A small contrastive image-text model, trained from scratch.
Model: 7.75M parameters, 64-pixel images, encoder arch swin, encoder norm rmsnorm, encoder activation gelu, encoder patch size [4, 4], encoder depths [3, 3, 3], encoder widths [80, 160, 320], text encoder layers 6.
Rows from block 2 of the image encoder, named by matrix and row number. Rows with one number belong to one attention dimension. Each number is 128 + 24 x the weight over its row's rms, rounded and kept within 0 to 255. All counts start at 0. After the name is the row's rms in percent of the matrix's.
# q: window attention query (encoder.blocks.2.attn.q.weight, 48x80), inputs 0-79
# k: window attention key (encoder.blocks.2.attn.k.weight, 48x80), inputs 0-79
q.3 093 [118 115 121 108  95 156  97 113 104 122 135 160 179 169 156 100 132 130 116  80 136 118  87 203 113 111 103 155 127 163 123 173 122 141 118  81 121 110 121 150 135 127 145 132 106 128 134 128  90 111 172 131  82 149  87 157 161 135 116 130 132  99 126 160 102 135 145 144 159 140 141 136 125 115 111 119 125 117 126 145]
q.4 084 [106 163 141 165 145 118 115 130 135  86 121 137 127 147 120 131 174 123 110 117 109 129 108 114 140 140 125 136  91 167 154 112 112 129 119 123 173  98  82  74 117 108 136 118 136 119 112 147 131 132 106 145 146 107 134 109 179 138 168 145 161  99 126  70 130 153  65 139 131 150 170 132 129 111 141 134 149 157 129  86]
q.5 088 [113 134 126 160 153 146 175  87  78  94 112 138 109 126 145 114 145 125 151 116 152 114 106 164  80 118 140 124 140 109 104 121 144 107  99  94 124 139 115 140 128  87 172 136 110 130 127 153 139 126 137 145 169 113 135  76 149 147 151 115 138 135 187  75 119 122 153 138 119 118 130 199 125 134 115 119 118 136 100 134]
q.6 101 [ 71 159  78 139 157 130 119 156 131 125 155 143 114  87 112 122 120 143 132 169  92 111 145 126 149 140 168 154 117 148 142 144 149 136  86 132 127 131 109 106 151 114  99 140 151 107  93  87 141 110 121 147 173 129 104 146 151  95 151 180 105 128 126  97 150 141 171 123  86 117 112 157 121 113 139 133 111 104 143  97]
q.7 088 [144 142 123 115  86 130 121 112 144 153 133 129 112 150  92 189 124 139 134 131  73 141 141 154 125 109  97 135 136 165 100 151 177 127  87 134 141 105 100 144 141 105 183 118 112 131  98 118 120 134 112  96 124 137 152 131 107 165  76 131 120 147 114 174 141 104 116 155 133 120 126 128 158  95 151 102 141 126 168  89]
q.8 088 [ 63 131  81 166 141 128 133 135 146 127  98 155  79 103 143  93 147 139 161 111 111 120 105 156 139 125 168 173 104 153 121 109 125 162 134 125  90 132 123 127 159 131 120 137 153 130 136 135 114 127  96 146 158 130 127 144 119  99 155 153 113 147 149 114 136 116 154 122  99 101 138 193  84 100 119 157 124 101 104 125]
q.9 097 [195  99 188 117 160 171 115 128 111 142 124 149 125 172 152 137 130 129 133 117 127 151 105 164  78 163 108 121 168  99 111 134 115 109 129  90  79 103 171 130 142 118 138 130 120  88 104 101 123  97 144 116  80 152 155 115 137 150 155 112 129 140 118 142 136 108 133 152 143 114 137 122 106 122 125 122 141 109 120  98]
q.10 112 [115 118 100 111 103 120 125 106 170 117 160 138  97  88 124 109 128 143 128 159 137  55 165 114 140 138 131 181 141 139 135 142 153 139 122 137 148 182 151 120 135 117 101 126 139 137 121 101 120 119 142 190 148 125 102 122 126  98  98 117  80 131 139 110 105 122 194 112 104 129  93 157 122 147 157 121 133 115 135 119]
q.11 101 [ 95 111 153 155 104 145 101 137 160 130 168  90 101  92 116 138 118 130 145 138 121 108 136 131 133 114 136  96 136 141 140 129 164  99 114 109 166 128 148 141 167 140 136 112 143 201  96 171 120 145 145 142 121 129  94 120  68 166 100 124 110 120 147 127 100 111 163 156 110 118 141 115 140 136 102  71 136 146 112 121]
q.12 099 [ 85 115 142 149 134 130 130 135 124 125 154 159 126 106 149 106 114 108 144 127 159 125  86 179  63 132 134 168 170 128 108 133 102  95  90  76  96 103 140 114 103  86 126 156 138 133 132 161 133 133 131 157 135 180 140  97 137 120 141  97 131 152 141 149 151 130 155 164 112 112 111 154  97 139 127 131 147 109 133 104]
q.13 103 [131 129 114  87 142 120 161  87 142 172  90 135 125  95 130 118 108 111 108 125 173  68 113 136 100 116 134 150 144 200 131 128 144 121 123 120 108 120 152 123 132 119 138 117 154 106  88 108 143 135 133 166 152 146 174 121 155 108 143  82 149 128 118 147 121 155 151 128 106 100  70 126 112 140 158 156 131 129 140 122]
q.14 101 [103 109 103 118 156 124 126 140 142 145 174 156 141 115 109 119 112 107 132 136  76 124 117 170 173  86 133 145 124 153 156 146 146 128 126 137 116 124 141 154 155 120 115 135 130 144 124 110  95 140 108 156 102 191 118 166 103 160 139 132  87 119 104 136 120 117 161 109 143  91  94 147  81 142 155  88 117  79 119 148]
q.15 087 [179 124 128 134 108 117 147 103 123 116 127 104 156 123 150 169 138 120 139  89 152 153 115 116 118 162 123  91 128  86 112 101 128 160 148  86  90 158 139 111  96 138 131 146 140 130 116 167 136 105 156  96 131 106 142 127 136  97 111 125 142 135 157  92 149 132  96 160 165 192 161 110 149 119  86 131 113 129  89 126]
q.16 114 [138  82 126  92 155 128  87 152 150 103 164 134 124 114 125 126 125 140 139 131 115 169 106 191 107  93  82 126 107 109 140 162 133 105 134 118 102 130 118 153 110 156 141 124 108 105 142 166 150 111 180 111 121 151 163 151 174 133 105 151 121 130 125 144 121  92 102 120 174  85 101 131  99 136 147 114 117 118 121 152]
q.17 121 [119 176 149 143  56 172  86 133 120 165 133 107 103 167 124 151 112 147 136 121 152  99 105 160 126 171 139 149 154 125 133 134 128 122 114  74 119 159 134 136 120 135 105 135 160 118 101 167 130 108 129 104 120 133  69 115 120 115 114 143 136 135 154  89 116 108 141 147 145 143 149 133 133 129  98  84 125 159  99 132]
q.18 106 [128 178  91 140 168 148 135 114 150 151 120 158 128 137 137 140 118 144 112 134 107 147 103 157 165 115 129  93 135 166 141 123 156 123  98 100 186 124 137 151 141 105 136 127  96 118 117 181 112 150 111 140  92 105  86 136 105 167 160 103 118 137  84 115 128  95 116 141 133 124 143  83 110 110 115 118 103 141  88 161]
q.19 095 [167  92 164  98  82 151 130 115 125  94 117 131 138 133 125 146 120 130 120 130 142 121  96 128  94 121 118 117  94 144 130 138 132 106 128 145  93 105  87 154 119 139 160 127 127 104 136 162 124 135 153 111 137 121 164 125 166 144 112 145 166  95 182  98 117 136  51 119 162 137 143 148 148 104 161 129 148 132 164  93]
q.20 089 [145 161 101 134  79 113 136 114 168 122 155  85 131 105 100 203 144 160  99 149 114  95 147 124 139 150 134 102 142 122 115 113 173 137 123 169 204 154 116  95 117 151  97 124 146 119  87 111 135 117 131 118 114 107 123 131 113 125 114 119 115 149 102 150 114 139 123 110 131 137 143  89 119 137 133 114 150 158 145 110]
q.21 126 [ 95 105 157 150 119 121 130 110 128 181 131 151 148 124 199  57 149  98 139 127 132 141 134  91 112 129  99 144 102 128 110 125 115 130 132 141  63 127 145 135 133 142  95 141 118 147 161 123 113 139 130 178  94 145 123 142 150 129 153  92  91 149 126 112 102 131 138 124 134 132 125 149 100 136 107 159 122 152  91 159]
q.22 074 [128 111  78 127 104 133 119 104 141 175 138 166 113 110 142 113  98 128 144 154 138 103 112 144 112  87 106 137 168 153 106 172 145 132 101 124 125 143 130 128 127 106 146 143 109 116 186 161 110 138 165 152 154 144  99 132 144 106  91 129  55 146 133 139 134  87 145 127 135 132  88 148 126 132 107 105  95 151 148 152]
q.23 096 [ 79 122 132 126 104 162 147 131  68 118 224 111 135 136 101 141 140 154  90 151 123 147 148 135 104 117 171 128 123  99 147 115 128 143 147 127 139 136  80 123 130 101 121 130 119  78 118 131 174  97 122 147 116 121 124 145 151  93 129 120 130 137 129 102 158 155 124 134 118 105 163 147 119 124 177 120 114 132 119 115]
q.24 098 [ 83 141 149 133 157 160 134 139 118 138  95 180 152  88 146 111 105  57 154 145 144 117 107 135 105 124 109 156  85 163 115 134 124 133 118 100 113 113 179 137 140 104 103 143 155 141 141 122 113 149 105 151 143 137 106 119 152 140 167 110 145 164 143 104 135 107 142  97 149  98 117 156  76 113 136 113 127 106 149 118]
q.25 089 [161 123 152 155 110 141 122 161 155 112 139 162  97 156 123 174 123 115 130 106 150 166  94 100 125 131  76 103 128 122  99 128 124 143 133 140 131 124 142 123 103 155 122 116 130 121 141 188 117 140 150  83  77 152 123  91 104 166 106  92 128 150 113 118 120 105  98 112 163 154 132 111 112 171 110 113 115 131 128 176]
q.26 098 [108 146 116 154 139 105 100 130  91  67 130 113  81 158 100 130 174 170 155 164 123 126  93 136 115 154 139 176 140 109 164 147  84 112  86 105 174  99 124 107 131 106 137 140 120  88 137 124 149 113 144 155 135 139 105  98 153 141 160 135 154 116 130 134 145 132 127 109 110 100 116 135 145 124 132 148  95 158 142 131]
q.27 104 [ 73 192 162 183 184 109 125 141  88 107 115 110 113 131 134 146 119 106 124 140 133 170 112 163 142 136 121  98 109 129 168 109  85 132 135 136 168 119  93 109 162 133 157 130  95  88 149 119 135  89 112 149 105 115 139 129 122 142 165 139 138 149 134 128 148 134  90 110 137 115 139 118 113 100 131 110 119 115 125 145]
q.28 091 [145 125 122 107 134  93 115 117 137  57 121 117 119  81 117 114 134 171 141 164  97 140 105 118 158 167 157 176 139 144 119 117 132 122 130 145 167 109 128  82 145 104 147 126 145 103 154 150 162 122 131 167 158 121  90 145 158 138 132 135 112 141  93 100 125  63 136 111 141 146 120 136 113 108 131 159 104 145 110 124]
q.29 117 [154 170 133 149 120 153 130 155 154 112 109 128 139 133 130 175 100 147 122 131 107 153 139 143 146 169  96  68 102  79 122 136 132 106 149 112 140 128 136 158 129 111 112 161 159 126 106 178 110 134 111  77 116 104  98 120  78 118 144 175 106 135 147 114 140 103 118 123 142 156 162 124 132  97 107  85 120 137 125 139]
q.30 099 [113 170 123 166 142 113 159 142 113 134 122  95 151 132 117 145 153 139 100 112 142 148 150 184 112 115 146  61 143 152 148 129 101 121 149 129 131  96 141 114 160 110 144 135 123  88 126  91 136 107 106 134  68  97 160 134 111 134 195 132 141 147 123 147 142 116  97 147  91 121 135 111 133  98 136 100 102 157 134 124]
q.31 105 [ 92 125 126 150 145 134 108 150 120 161 126 127 143 156 169 106 115  96 112  81 141 150 110 198 101  97  94  90 113 159 150 101  97 150 170 127 109 141 114 123 132 138 138 153 108 128 108 164 114 109 122 130 104 188 120 146 152  82 141 154 117 119 154 131 147 134 122 113 116 116 148 152  90 140 124 124 141  97  97 147]
q.32 104 [ 89 164  91 103 116 110 157 135 124  83 126 116 137 154 162 120 120 161 114 158 139 116 123 169 141 137 135 103 119 175 174  76 103 127 123 116 141 122 108 155 105 119 122 149 120 113 136 167 171  82 126 121 140 111 138 130 129 113 129 110 172 114 150 110 104 151  74 110 141 109 147 110 177 104 162 134 104 139 124 129]
q.33 090 [149  56 151  84 104 140 112 106 123 145 126 166 117 127 115  86 135  99 120 133 147  74 120 130 124  83 134 148 121 110 118 162 130 127 129 143  84 140 142 128 118 169 110 125 138 170 146 112 111 147 138 140 104 125 126 121 149 158 115 153 131  80 172 153 100 142 116 128 155 144 110 132 142 161 141  98 192 130 130 120]
q.34 091 [118 159 161 138 125 105 149 102 123 173  92 109  98 115 107 157  98  72 114 130 127 129 103 123 130 134  86 126 133 126 139 144 110  91 128 114 154 140  98 135 101 139 150 169 165 182 144 154 130 180  77 139 141 151 136 108 139 123 141 153 113 118 151 125 167 112  95 112 136 136 105 154 109 122 156  82 149 110 139 112]
q.35 108 [110 147 133 129  99 161 110 103 111 135 120 126 139 152 116 167 110 126 127 101 149  92 106 146 104 151 153 155 149  91 127 137 119 135 108  90 205 125 124 129 117 103 125 140 107 159 124 154 104 181 111 154 131  88  87 114 115 134  96 112 129 104 128 146 110 165 154 150 129 173 171  93 109 105  96 136 149 144 140 127]
q.36 115 [ 87 164 115 159 101  94 119 111 136 127 152 112 110  84  95 107 177 128 105 141 130 147 160 119  87  70 140 154 117 129 109 140 137 121  86 133 163 134  99 104  97 121 124 140 143 155 111 143 152 122 157 182 128 112 104 145 158 147 133 109 107 168 116 111 145 134 124  99 124 134 133 143 147 156 141 122 101 178 119 156]
q.37 082 [162  99 128  92 197 127 128 163 142 107 142 134 164 110 140 116 131 115 132 153 109 140 168 102 131 178 125 103 132 112 148 118 117  83 127 152 110  95 139 129 125  88 118 114 153 124 111  80 155 122 125 130 172 133 195  87 109 101 135 131 118 102 111 115 149 116 115 147  97 138 135 128 118 127 120 156 120 135 175 111]
q.38 097 [ 93 113 146 139 132 120 190 108 118  39 146 133 173 107 120 147 115 132 133 110 124 104 109  79 124 173 130 128 114  67 125 115 123 128 143 125 157 114 139 120 108 114 144 156 155 111 127 166 127 145 121 149 151 136 122  78 103 110 168 132 143  99 123 112 129 165 120 145 119 148 134 129 103 125 138 154 153 159 139 128]
q.39 100 [147  99 126 119 125  79 131 109 147 144 170  81 115 154 117 114 171 152 103 114  91 139 176 114 110 102 123 135 119 107 105 149 132 128 162 153 128 168 110 107 106 157 149 130 121 157 129  81 108 152 116 116 116 169 125 140 123 112 117 111  65 134  88 135 157 133 173 141 131 150 119 107 162 140 154 148 124 117 153 100]
q.40 103 [121  96 155 151  77 127 111 120 107 142 136  82 118 130 153 124 154 151 131 142 125 116 114 166 143  97 184  94 132 129 170 123 109 135 184 152 103 106 143  90 156 162 114 128  98 141 150  86 121 129 112  98 113 120 138 171 128 143 120 157 129 115 182 135 130 135 128 111 143 126 150 124 149 126 112 110 117  79 129  84]
q.41 114 [132 119 133 139  86 127 118  98 123 128 113 123 156 209 159 164 155 134 132  72 119 146 124 147 143 154 105 114 145  85 118 105 104 148 140 115 123 130 143 116  95 138 154 126 114 129 117 127  97  99 131  86 103 142 150 124 122 110 147 127 106 131 130 145 146 142 113 158 158 172 165  90 112 125  78 188 127 131 117 125]
q.42 091 [132 133 108 133 157 119 179 106 106 121 135 152 180 177 132 141 116  80 122 142 108 119 130  98 141 119  97  84 123 139 110 161 120 151  93 159 136 144 152 118 133 131 125 166  67 122 165 113  92 122 120 131  95 144  82 132 135 130 165 121 100 110 110 156 140 160 121 110 135 155  99  97 169 120 144 151 135 103 126 133]
q.43 077 [123 118 143 115 136 133  91 107  93 177 117 121 143 133 143 106 166 130 141 124 117 141 137 110  96  57 117  99 154 121 156 129 119 124 153  98 111 133 144 109 144 129 130 142 111 173  93 140 170  68 129 176 126 155 158 128 155 137 156 145  95 142 101 168 176  99 118 128 128 103 106 140 132 133 122 119 106 157 107 115]
q.44 115 [165 121 154 144 133 103 139 133 117 152 113 144 128 168 138 136  85  97 127 110 142 160 114 129 107 139 127  87 124  98 146 110 105 144 172 161  81 100 146 124 125 113 136 133 123  99 115 116 141 133 151 101  99 125 175 150 109 137 120  96 125  77 156 142 161 147 100 126 141 173 139 124 138 148  90 163 158  61 128 126]
k.3 098 [169 146 156 130 133 139 121  88 127 162  97 133 158 182 117  94 154 126 117 121 128 123  78 178 126 120 142 117  90 148 114 101 125  95 117  91  73 157 123 138 140 129 177 112  85 114 146 114 118  90 149 131 141 119 128 158 159 140 108 142 131 148 124 144  99 122 165 120 115 162 123 101 138 135 123 106 132 126 101 170]
k.4 084 [ 95 144  97 140 118 105 154 124 142 135 109  77 113 118 110 110 136 151 140 152 126 109 107 111 141 129 116 126 109 149  89 104 100 128 134 135 141 108 130 123 102  90 122 111 132 126 123 160 116 149 127 135 118 144 126 130 175 116 154 129 140 158 140 123 191 157 101  84 126 116 223  99 153 110 130 171 171 125 119 132]
k.5 092 [ 84 157 124 115 156 107 144 116 136 109  95 138 107 138 140 103 142 132 161 165 120 116 122 165  93 154 136 110 120 110 174 144 138 144  94 141  85 136 117 163 131 142 162  93 129  78  79 103 103 144 151 161 142 140 128 127 104 159 123  90 192 119 132  76 103 137 158 127 108 124 122 136 136 133 128 144 132 104 138 150]
k.6 100 [101 134 111 130 175 158 133 143 101  75 199 120 117  65 102 120 138 138 159 165 124 118 154 101 103 113 127 151 135 152 115 131 134 119  99 147 152 128  96 138 154 126 103 154 146 141 134  90 137 134 114 137 132 124 118 135 129  95 172 170 122 151 130  72 124 137 120 118 103  86 136 129 160 143 148 129 137 123 117  90]
k.7 102 [164 137  97 111 112 133 102 116 166 106 130 153  90 135  75 142 107 183 132 149 116 108 114 130 201  91 116 117 158 121 121 171 148 129 110 117 136 149  96 134 133 122 135 127 110 117 109 147 140  92 132 122 137 122 153 148 103 176 108 158 144 124 105 164 167  84 145 141 131 147 104 122 112 144 115  97 107 123 102 147]
k.8 088 [ 89 137 125 101 162 141 148 133 135 140 167 162  90  85 113 114 150  90 162 141 142 154 158 160 103 118 124 138 122 145 152 129 101 133 127 130  74  93 117 152 171 144 120 132 126 132 148 132 146 149 106 125 123 119 103 130 138 125 146 110 148 168 127  32 120 124 132 121 121 102  99 166 114 124 145 147 139 105 105 113]
k.9 088 [145 148 141 119 146 120 124  65 109 107  98 118 144 158 135 115 133 106 119 148 122 142  93 170 149 140 101 105 167 125 117 128 141 118 171  82  69 153 146 127 147 130 152 103 125 121 106  71 115 133 173  80 137 158 152 135 126 157 134 155 129 104 100 170 157 136 140 138 132 115 106 170 138 115 119 124 111 112 140 111]
k.10 105 [117  99 135 120 132 145 129 134 156 138 176 146 119 106 141 118 162 112 113 161 112  97 132 103 128 104 135 161 138 145 117 144 150 122  67 146 151 152 108 145 122 144  76 144 158 165 151  84 134 138 140 156 126 108  82  97 103 118 111 107 116 137 118 119 107 138 129 138 115 123  69 130 157 170 180 138 117 149 129  79]
k.11 102 [109  87 146 123 119 135 141 176 181 136 150  76 106 139 110 116 115 156 124 143 112 109  96 144 154 110 145  77 132 102 144 108 151 106 113 115 145 118 136 112 118 140 144 131 155 156 161 160 144 129 118 146 121 115  73 118  64 163 121 139 108  90 123 149 118 122 178 141 129 141 109 123 162 166 108 101 137 144 134 118]
k.12 106 [ 83 138 143 134 156 132 165  94 145 122 124 109 138 113 129  91 124 130 175 173 156 109 117 133  95 140 136  80 154 154  96 100 135 128 132 102  88 141 129 140 121 108 152 128 153 109 154  81 111 115 178 128 120 162 140 131 162 158 160 103 124 130 124 145  94 121 142 115  89 119  99 131 111 156 183 101 106 121 125 146]
k.13 099 [116 162 139 112 150 123 141  54 153 129 109 146 108  95 130 114 122  90 120 135 158  84 121 103  90 121 152 175 116 127 136  88 173 112  79 126 141 153 152 120 136 147 130 131 154 114  92 122 130 155 170 136 129 140 153 134 150 145 157 112 152 140 124 144 108 143 136 124 109  73  72 145 113 135 146 144 120 120 152 128]
k.14 098 [138 102 161 121 174 155 103 138 157 156 160 138 141 144 111 130  93 112 122 166 139 116  89 137 110  83 104 127 163 136 142 147 136 138 105 116 134 115 133 131 162 117 128 142 108 130 141 110 133 120 130 145 103 135  89 155 105 148 141 150  54 131 138 112 140 121 155 145 128  99  61 145 119 142 167  85 116 107  97 167]
k.15 096 [157 139 123 121  89 109 145 123 113  84  94  94 170 169 158 146 154 105 117 116 118 144 131 130 109 181 136  85 113  86 144 103 101 158 151 110  96 141  97 125  85 179 118 135 156 116 119 165 124 112 110 126 150 125 151 125 131 134 103 107 152 149 124 166 128 133 103 151 144 130 157 143 131  98  97 153 165 128 129 102]
k.16 110 [134 122 121 137 122 124  52 170 154  97 144 137 154 169 158 126 122 144 111 148 128 116  90 148 108 157 137 133 121 130 175 153 143 143 126  99  68 122 147 128 132 145 140 133  99 122 115 108 135 103 163 112 125 168 104 140 177 113 103 149 116 128 159 141 121  83 116 115 159 111 109 120  83 122 148 107 138 122  87 150]
k.17 118 [114 130 131 120  83 132 132 112 127 127 112 107 134 148  88  86 159 159 138 145 132  90 108 176 141 159 118 102 147 119 120  83 128 104 136 117 143 158 116 122 104 172 123 124 152 122 144 139 108 103 113 124 182 100 116 119 105 130 128 162 137 109 134 131  82 151  88 153 153 133 161 131 158 142 148  84 127 197 117 136]
k.18 103 [143 169 150 139 153 104 125  91 151 177 105 127 123 125 114 131 126 164 128 163 104 175 107 147 151 127  86 128 123 133 141 123 132 131 106 113 124 105 115  98 122 116 139 148 126 120 125 183 130 135  82 168 129 133  75 160  83 137 166 155 122 115  91  99 154 120 116 167 143 111 135 109 132  79  96 132 114 115 127 158]
k.19 099 [132 120  81 109 109 119 107 147 128  98  89 128 142 160 131 110  94 146 112  85 128  68  93 133 153 148 160 113 108 121 117 144 126 145 124 138 115 127 142 141  92 112 138 134 115 102 105 138 101 160 142 114 115 154 140 163 180 140  99 113 171 118 159 147 149 145 132  88 159 121 167 132 116 107 136 144 191 158 142 113]
k.20 091 [130 140 129 140  90 137 141 108 180 130 147 101 116  92 115 179 128 135 104 157 125 114 146  98 151 113 154 149 106  84 101 151 141 122 138 121 189 101  88 132 115 132  73 154 137 129 125 159 146 120 102 147 133  86 107 117  88 145 110 148 129 141  95 181 130 144 101 147 119 151 150 123 143 134 131 117 103 172 124 116]
k.21 125 [118 114 162 151 122 127 124 117 125 186 126 131 140 149 168  84 186 111 104 112 111 133 148  99 110 143 121 133 130 102 138  96 124 126 138 144  78 132 121 134 115 122 119 148 166 121 150 109 135 146 158 111 111 152  85 133 146 130 166  80 104 156 130  89 128 147 171  92 125 156  59 126 115 142 136 134 155 115 125 116]
k.22 074 [158 153 143 128 131 161  84 130 139 109 148 152 127 155 143  79 127 143 144 125 107 102 135 124 129 112 130 114 128 161 135 152 110 142  80 133 131 140 131 106 116 139 166 148 117 103 148 137 121 118 136 161 141 129  81 163 136 165 109 121 129 130 124 119  78  86 154 132 148 117  64  76 130 164 176  98  96 154 113 112]
k.23 099 [ 73 125 137 138 137 156 108 143  68 132 157 145 137 151 133 131 107 208 148 131 123 116  95 166 116 119 133 155 120 120 113 121 125 150 109 160 140 129  83 130 140 107  96 132 125  69 152  95 140  94 113 170 118 115 146 125 122 120 133 151 129 160 120 120 137 141 112 133 125  83 151 114  92 109 161 138 165 135 118 146]
k.24 094 [114 146 142 136 163 129 142 112 119 157  98 114 139  89 106 130  97  83 134 138 137 104 123 117 123 119 106  87 115 138 145 118 155 144  90 112 125 134 146 126 135 143 145 133 141 105 122 105 120 183 121 110 132 159 104 121 135 145 215 104 140 155 156  85 100 134 126 103 151 111  90 159 116 160 138 124 145  91 151 178]
k.25 080 [126 139 120 122  89 103  95 114 157 132 115 139 145 134 150 146 153 149 130  92 120 159 113 115 154 114 123  64 146 111 138 148 164 150 170 122  80 138 143 116 123 123 141 122 134 130  82 176  99  82 110 123 154 145 126 109 146 137  94 119 103 130 153 148 141  90 101 147 179 183 126 138  90 144 110 116 120 141 126 149]
k.26 098 [103 142  93 122 134  96 155  91 101 140 113  92  98 123 108 125 145 147 171 181 117 167  87 144  94 140 118 129  99 144 139 121  87 115 136 107 157 131 146 131 173  80 134 131 126  99 109 110 130 103 141 162 154 147 140 124 146 136 135 152 122 138 132 109 136 110 118 100 116 127 161 103 176 145 147 164  75 161 140 138]
k.27 101 [ 68 163 123 177 129 124 143 137  65 145 118 115 132 140 118 146 109 125 143 104 120 181  92 155 131 147 144 114 129 136 162 123  81 126 132 123 169 100 144 100 142 104 130 116  58 118 159 133 138 139  91 123 116 144 130 130 113 131 167 139 139 116 141  98 168 138 108  99 138 131 183 119 118 136 135 136 118 102 122 140]
k.28 085 [127 115 124 155 117  86 136 130 145  93 123  97  97 140 124 108 139 142 148 189 103 146  78 124 130 138 112 162 117 167 122 140 106 115 116 130 131 117 116 169 141 100  96 163 110 138  98 136 133 160 154 166 151 110  76 138 152 126 140 129 118 192 113 121 145  79 102  90 135 104 146 128 140 114 135 159 131 145 154 108]
k.29 111 [174 132 105 127 126 147 135 168 113 110  98 111 157 129  97 187 105 121 114 150 125 141 130 145 180 159  95  94 147  97 138 136 115  97 149 109 137 110 102 156 131 143 117 139 154 144 121 165 114 147  88 127 134 119 101 133  77 134 150 150 122 111 127 108 115 123  95 172 136 136 176 125 135 105 121  62 140 132 112 132]
k.30 092 [113 170 115 159 162 150 122 105 108 104 113 109 117 137 125 149 125 124 114 110 137 171 122 162 170 122 164 136 142 118 163 123  89 101 148  99 158  96 143 102 163 124 134 113 128  94 140 129 163 110  98 131 106 110 153 157 103 153 156 138 132 131 126 112 174 155 111 165 104  63 160 100 145  95 113 116  99 114 114 118]
k.31 100 [ 90 137 162 144 144 184  98 116  96 146 133 149 154 152 133 114 155  94 134 119 142 141 120 181  87 141 123 108 116 103 160 100 105 124 150 103  94 115 127 120 132 149 154 124 109 109 188 133 157  95 101 136 101 144 109 132 161 125 138 126 119  97 156 123 139 145 141 124 120 109 144 123  86 131 156  89 156 120  78 157]
k.32 106 [ 79 136  93 126 116 109 117 123 121 112 136 117 152 137 138 132 118 153 137 136 135  90 108 146 142 175 144 187  94 109 158  73 131 131 100 102 186 123 153 119 144 111 131 121 133 103 136 143 151  89 110 128 107  95 128 159 163 111 125 112 146 101 131 106 133 144  91 124 136 130 198 106 155 107 136 165 117 145 122 150]
k.33 097 [123  84 150 113  96 134 139 160 167 164 104 145 143 152 128  93 142 128  87 106 146  78 127 112  80  99 153 137 113 166 108 148 138 149 110 151 107 118 168 120  92 129 144 109 119 173 144  98 102 143 151 120 119 138 133 120 136 103 105  99 124 102 136 160 114 133 175 109 128 126  91 116 148 151 128 127 187 147 142 132]
k.34 083 [120 158 123 135 110 136 134 147 132 157  58 141 105 140  84 153  84  88 127 112 143 108 116 100 116 158 113 101 160 126 138 120  94 135 120 109 172 146 150 133 104 148 128 143 133 141 152 138 117 161  88 149 133 165 134  95 120 161 149 124 121 104 164 141 153 124 108  96 153 123  98 106  98 138 173  98 172 110 135 146]
k.35 117 [157 120 125 140 108 125 177 101 128 207  92  96 129 129 114 138 119 130 135 112 137 125 113 145 114 139 118 122  82 134  80 112  99 119 130 130 150 131  93 117 104 120 128 108 125 131 164 134 125 145 136 164 160 120 112 117 108 164  97 124 159 127  77 165  71 164 124 127 126 168 156  96 138 138 155 118 124 148 154 151]
k.36 118 [107 148 106 161  99 120 136 156 144 157 134 107 109 100 130 108 164 174 143 165 103 144 151 103  92 102 186 112 108 132 140 120 122 114  89 162 143 113  88 128 113 133  93 136 168 125 110 130 149  90 127 181 131 129 108 130 127 104 171  87 138 167 126 126 139 111 131  76 152 114 134  95 136 148 123 129 135 151 123 121]
k.37 087 [147  95  91 131 183 131 108 152 117  57 132 111 153 116 164 133 118 120 133 136 122 109 146  86 134 133 104 170 155 110 122 126 164 129 141 132 146 136 128 113 134 122 129 128 183 121  92  86 157 154 181  95 112 152 149 121 145  96 165 135 116 130 138 117 142 134 108 146  69 109 145 130 117 126 128 131 102  99 153 112]
k.38 099 [115 113 128 149 133 114 188 131 117 134  97  96 141 106 130 171 107 104 149 130 142 112  90  83  98 167 115 117  90 106  86 112 103 137 159 135 134 134 121 160 130  74 120 136 146 115 102 149 106 155 140 177 132 146 108 120 133 152 127  97 104 146 133 145 100 143 130 153  81 153 168 150 147 123 157 141 169 117 131 132]
k.39 098 [143 114 133 158 139 147 111 100 138 142 163 112 102 144 128 125 135 104 112 143 121 115 160  86 137 105 157 169 127 126 124 175 104 121 141 164 120 165  97 156 133 158  76 154 141 131 161  76 162 116 141 128 102 134 143 128 118 124 114 126  81 103 108 154 147 126 171 133 128 151  98 101  87 137 143 140 118 114  98  72]
k.40 108 [107  80 154 101 126 153 131 143 115 126 152 101 128 175 126 103 100 116 110 120 136 111 134 161 132 116 155 121 162 131 148 133  90 129 163  94 145  74 132 122 118 151 103 113  82 116 193 112 110 138 109  90  92  91 167 153 141 136 103 147 123 130 150 148 141 175 158 136 140 117 142 109 151 141 131 126 131 139 146  85]
k.41 114 [183 139 147 139 102 122 146  72 116 147 100 121 151 166 134 145 159 103 122 127 104 142 136 125 126 153 113 145 125  96 136 102  91 127 199  95  92 157 104 131 114 140 145 105 112 109 121 132 145 101 129  95 121 125 167 134 142 131 106 130 133 167 110 152 128 122 129 179 105 185 152 116 136 114 106 128  91 130 101 115]
k.42 095 [145 142 143 149 124 133 150  83  91 150 120 137 179 146 123 173 110 107 107  98 106 156 142  68 103 133 107 116 117 121 108 126 106 150 126 137 145 164 146 115 136  77 140 169 117 121 140 106 122 113  92 153 108 126 105 163 101 113 144 121 108  91 121 142 147 137 161 142 121 183 117  88 182 132 132 150 140 117 129 124]
k.43 075 [178 160 172 111 121 135 113 120  98 117 142 136  91 151 127  94 124 150 151 146  93 146 125 164 120 121 103 114 148 125 163 129  97 109 146 120 156 101 148  87 144 171 147 124 117 118 148  87 146  89 159 152 136 148 138 101 133 123 164 124 116 119 102 164 158 103 167  91 138  84  98 151 113 126 142 116 101  99 122 108]
k.44 108 [143  99 117 102 160 118 126 110  74 112 116 145 151 177 154 128 112  92 120  77 141 164 113 140 107 164 131 117 170 105 118 108 129 116 197 152 109 118 108 118  80 130 128 109 125 121 126 127 107 134 119  82 115 150 171 159 153 160 119 102 126 106 144 162 159 145 132 148 137 136 121 145 117 116 124 161 144  96 134 116]